{"train_examples": 22605, "z_dim": 128, "generator_weight_standardization": false, "instance_noise": 0.1, "steps": 3200}
Rows from block 4 of the discriminator of a small GAN, named by matrix and row number. Rows with one number belong to one channel. Each number is 50 + 15 x the weight over its row's rms, rounded and kept within 0 to 99. All counts start at 0. After the name is the row's rms in percent of the matrix's.
Before each channel's rows are labels from the 100 images, of 14976, where the channel reaches its highest value: "peak at" is the part of the image that holds the peak. Only what is clearly more common there than usual is listed. The data: short English words printed on busy colour backdrops. In brackets: how many of the 100.
# convs0: first 3x3 conv (discriminator.blocks.4.convs.0.weight, 96x96x3x3, each kernel summed), inputs 48-95
# convs1: second 3x3 conv (discriminator.blocks.4.convs.1.weight, 96x96x3x3, transposed, each kernel summed), outputs 48-95

peak at: top right (26)
convs0.77 097:35 48 60 62 50 70 62 66 45 80 45 49 49 56 39 67 50 55 80 58 86 35 41 49 58 42 41 35 62 60 49 38 44 42 39 60 39 47 40 51 23 63 64 61 56 43 71 45
convs1.77 095:36 45 62 38 60 63 33 52 37 53 47 36 37 51 31 40 42 37 53 60 36 61 20 61 45 25 32 41 62 75 42 46 43 51 53 94 33 49 48 54 52 50 45 48 43 48 49 50

peak at: bottom right (31); bottom centre (31)
convs0.82 109:29 22 48 47 50 38 53 47 65 45 40 43 38 70 38 68 46 59 47 61 39 33 48 73 66 38 58 54 63 30 51 25 45 54 38 69 46 71 37 46 33 26 47 50 62 51 30 27
convs1.82 105:42 40 37 58 49 70 25 68 54 46 68 45 38 20 50 29 24 46 38 46 44 31 43 56 23 44 34 25 58 65 15 34 36 57 23 51 42 35 44 41 66 60 50 58 34 53 53 60

peak at: bottom centre (62)
convs0.45 100:47 50 67 18 58 33 63 45 65 60 39 67 62 99 49 68 48 28 56 49 23 41 44 61 66 44 43 65 69 60 47 47 48 73 80 58 24 62 60 67 36 43 46 30 35 68 26 50
convs1.45 104:41 50 25 41 49 28 35 52 37 62 49 51 38 46 80 17 24 62 38 55 49 60 56 42 38 44 47 34 53 58 63 51 53 34 57 44 43 91 46 30 46 26 43 53 67 16 68 65

peak at: middle right (40); top right (38)
convs0.13 098:46 54 68 39 53 39 50 53 54 34 47 35 25 46 37 45 26 42 37 30 72 52 37 44 43 81 50 65 67 61 34 35 39 57 40 33 54 41 62 71 63 60 66 30 79 66 45 55
convs1.13 100:74 58 59 59 33 28 63 25 41 27 28 67 54 60 50 82 44 32 59 93 71 35 55 61 75 53 63 44 58 63 43 48 52 42 39 37 38 19 69 44 51 50 57 28 54 59 26 43

peak at: top centre (34); centre (33)
convs0.4 095:53 48 32 63 47 70 40 79 62 41 62 37 56 41 31 31 36 50 58 35 72 37 37 41 65 46 42 37 29 39 44 61 36 50 67 46 72 29 58 13 35 60 73 67 54 44 84 60
convs1.4 108:83 46 70 30 60 65 48 38 46 53 62 53 45 57 32 56 63 20 74 82 51 83 53 61 61 56 68 55 48 75 43 75 19 75 50 65 43 36 72 53 34 52 51 61 62 17 46 38

peak at: centre (41)
convs0.26 103:34 52 49 68 25 51 60 37 48 87 27 47 45 55 57 69 59 58 32 87 71 44 38 45 62 57 66 32 32 46 50 40 32 62 53 29 49 39 56 37 53 76 46 42 42 50 45 42
convs1.26 094:50 31 66 54 72 58 65 48 44 61 29 32 39 81 37 67 49 47 58 41 42 55 48 85 51 32 56 67 75 35 50 37 17 67 42 58 49 51 52 84 31 45 37 36 56 63 34 36

peak at: middle right (41); centre (32)
convs0.86 102:70 55 41 49 56 30 32 72 45 54 66 33 60 43 25 38 62 47 64 52 64 42 46 40 50 57 37 38 59 82 51 48 38 47 38 36 98 34 61 63 30 65 57 49 79 41 41 56
convs1.86 103:91 53 58 40 64 47 49 40 70 48 51 33 77 42 64 54 48 22 51 77 65 30 57 54 38 39 20 54 41 75 71 57 28 50 68 66 42 54 40 31 58 53 61 42 82 62 51 28

peak at: middle right (62)
convs0.31 100:64 63 48 61 76 40 20 58 67 31 43 48 33 44 19 73 50 20 57 54 37 61 47 55 42 51 70 44 46 51 47 35 68 42 27 58 63 45 47 53 36 71 40 40 63 68 53 37
convs1.31 110:78 53 54 33 54 71 63 39 54 36 52 46 52 43 40 55 66 41 65 47 45 31 46 51 37 16 67 55 69 61 71 40 13 23 71 47 55 41 44 47 55 61 58 39 63 69 57 56

peak at: middle right (28); top right (26)
convs0.66 098:56 37 37 16 58 35 45 90 51 31 36 66 53 36 43 40 15 61 58 32 40 40 65 45 30 50 39 35 70 66 45 57 78 74 41 37 36 33 43 46 35 63 56 62 60 51 63 18
convs1.66 100:56 38 40 59 20 41 26 35 58 49 56 71 46 39 42 33 29 58 41 71 51 28 30 48 60 38 51 41 77 72 29 58 14 49 33 47 46 29 66 46 45 28 25 65 69 23 27 59

peak at: centre (48); bottom centre (34)
convs0.7 103:57 49 57 48 68 21 66 47 32 51 52 47 49 74 89 61 42 34 45 49 62 28 68 49 62 71 61 41 65 48 30 49 46 59 81 50 32 70 66 48 80 47 56 20 28 70 41 55
convs1.7 112:28 55 33 28 52 67 26 61 52 54 60 71 50 67 78 32 22 61 42 36 41 38 35 51 32 63 43 39 60 37 48 67 61 57 44 34 32 58 43 45 47 28 34 36 40 39 45 64

peak at: centre (51)
convs0.49 084:62 66 80 73 35 43 57 43 26 35 50 56 47 34 29 47 55 60 51 37 63 65 32 36 29 62 47 62 29 30 34 55 38 67 51 27 60 28 43 28 44 75 39 39 45 57 21 98
convs1.49 102:59 30 41 41 61 58 39 53 87 65 43 38 66 63 68 49 68 17 43 40 55 47 43 49 59 46 69 81 52 50 58 54 60 50 61 40 40 60 32 64 52 32 70 59 62 43 64 54

peak at: centre (49)
convs0.18 091:47 41 60 45 85 36 41 40 51 23 48 36 68 30 36 73 26 78 43 55 41 72 52 54 32 65 42 63 48 43 35 47 32 57 46 82 38 56 33 58 48 51 75 44 57 67 59 40
convs1.18 101:34 38 15 48 31 60 60 63 32 33 71 49 48 44 47 65 35 42 38 31 45 37 70 48 27 64 67 44 65 26 60 57 46 35 62 42 62 20 31 49 68 54 50 59 39 51 45 77

peak at: bottom left (32)
convs0.38 092:69 38 50 43 57 60 43 48 51 66 49 53 33 55 55 42 17 63 24 42 68 55 78 43 24 34 70 36 46 80 52 80 60 56 52 32 37 52 46 62 37 09 39 34 55 60 40 14
convs1.38 097:43 19 50 46 51 50 50 25 59 16 56 47 49 32 84 33 48 62 49 67 79 26 60 43 76 62 40 63 61 25 52 44 55 56 39 29 34 33 35 43 43 62 24 46 53 47 39 31

peak at: top centre (63)
convs0.5 097:47 38 53 38 58 40 22 52 67 58 60 92 57 36 54 67 27 31 55 51 54 61 51 51 78 48 42 47 72 65 72 36 15 27 84 58 41 47 64 44 43 63 74 64 61 34 45 56
convs1.5 089:34 52 26 50 44 46 55 49 44 69 54 51 36 33 43 35 38 29 48 72 46 32 43 37 35 45 30 42 66 67 24 46 56 42 57 66 14 47 45 37 46 58 37 66 65 26 51 51

peak at: bottom centre (45); centre (37)
convs0.89 093:51 63 40 29 55 34 51 59 33 53 21 66 06 50 61 33 28 55 42 21 66 40 58 23 34 42 52 35 67 58 59 54 56 70 49 45 42 48 37 34 73 45 54 26 53 36 50 55
convs1.89 112:57 26 44 36 57 52 57 31 71 54 69 66 50 45 61 51 34 45 65 67 65 48 56 54 41 45 50 50 27 65 47 57 60 50 47 49 22 40 74 50 36 53 45 31 55 27 35 43

peak at: top centre (36)
convs0.90 107:50 17 50 62 74 39 62 28 55 47 67 56 27 61 54 68 45 49 84 62 51 51 53 31 51 76 45 59 70 42 32 37 38 32 29 70 21 59 38 56 43 42 78 48 15 44 63 35
convs1.90 091:49 81 42 61 55 51 26 63 33 42 74 26 60 31 33 44 46 38 30 45 35 33 48 43 42 42 36 34 60 54 44 38 56 30 33 47 47 40 56 52 60 56 55 34 54 50 47 68

peak at: bottom left (26)
convs0.60 093:54 56 26 58 32 50 73 55 76 42 49 39 61 50 47 60 83 45 56 32 54 47 46 43 56 56 34 71 39 49 26 28 32 67 75 32 41 31 61 64 25 29 66 30 45 71 60 44
convs1.60 075:46 46 47 45 91 50 35 45 65 51 49 71 55 46 51 53 65 58 60 68 27 50 67 68 51 58 57 51 38 57 45 44 46 49 79 59 37 52 61 73 37 19 57 65 50 61 29 54

peak at: centre (50)
convs0.72 102:43 54 61 64 45 35 28 60 64 59 52 48 80 36 44 39 33 29 68 65 60 73 43 54 33 68 43 56 42 52 33 44 62 52 43 28 48 34 65 63 48 41 40 41 73 61 54 34
convs1.72 107:54 45 32 27 49 58 63 43 77 37 49 74 61 56 74 55 47 35 50 45 30 36 73 48 48 58 69 72 56 36 99 48 26 69 68 32 57 53 51 68 47 28 47 63 52 61 35 56

peak at: middle left (42); bottom left (40)
convs0.29 097:63 23 49 64 64 54 58 32 86 52 47 54 37 58 63 62 83 33 55 53 27 48 88 44 36 58 53 54 63 43 47 47 50 35 41 53 25 46 62 78 32 37 47 47 61 52 44 24
convs1.29 103:60 46 37 58 48 67 61 25 54 45 49 33 50 30 28 51 20 44 32 38 64 34 52 67 38 20 58 52 84 39 67 48 44 29 59 51 60 38 18 40 58 28 48 41 29 59 31 56

peak at: centre (39)
convs0.50 088:65 30 46 58 50 86 58 42 40 35 48 57 61 87 19 34 62 49 61 50 46 54 67 50 62 32 46 58 44 66 32 55 51 52 55 74 53 72 63 70 59 44 32 39 66 21 47 51
convs1.50 090:20 59 31 52 42 59 44 58 44 55 85 70 55 48 24 38 19 48 52 63 73 44 72 23 42 51 82 46 51 43 46 36 30 51 29 50 48 29 50 49 43 34 47 51 12 48 67 48

peak at: centre (36); middle right (32)
convs0.41 090:50 92 52 56 61 39 60 42 42 72 57 44 62 50 41 31 57 35 47 57 68 61 36 68 42 52 57 68 47 37 57 61 67 45 43 31 99 59 35 23 16 52 15 81 50 49 53 58
convs1.41 101:58 51 65 30 51 82 35 75 61 35 51 49 63 66 41 59 70 48 99 69 51 76 70 55 84 63 43 61 50 72 59 62 68 42 68 56 49 44 37 57 47 49 68 64 67 59 78 38

peak at: top centre (32)
convs0.76 096:65 34 46 16 41 52 50 46 25 56 60 60 75 46 71 40 48 42 50 66 28 53 56 48 47 43 75 49 37 53 48 51 38 24 62 42 54 43 64 46 31 56 27 55 78 51 71 49
convs1.76 088:64 54 43 53 51 37 42 18 72 33 38 38 40 46 59 50 52 31 41 49 30 51 78 26 68 45 71 38 38 48 40 50 78 50 55 52 38 59 43 78 35 47 52 56 81 62 42 55

peak at: top left (32); bottom left (31)
convs0.85 096:51 20 69 50 43 32 30 22 84 42 46 49 62 47 74 48 87 60 54 49 60 50 66 77 47 62 69 47 34 50 31 29 25 35 46 62 46 46 55 55 37 39 54 47 47 85 50 23
convs1.85 099:30 44 47 73 74 61 35 51 45 55 50 44 84 41 50 33 35 44 36 26 53 54 49 43 32 46 56 43 63 25 66 44 54 46 30 47 54 45 41 20 79 29 44 51 16 42 27 83

peak at: middle right (37); centre (36)
convs0.63 102:49 27 60 63 39 51 44 35 73 49 56 50 62 50 56 46 81 55 50 50 51 49 69 37 46 63 88 56 51 41 25 41 74 60 63 49 41 59 53 63 31 41 65 44 48 70 58 29
convs1.63 099:20 42 56 61 71 81 44 28 46 23 48 41 59 39 54 49 58 83 64 47 63 61 59 36 51 54 56 20 42 55 58 47 51 50 50 80 49 60 44 47 56 49 30 13 25 58 44 61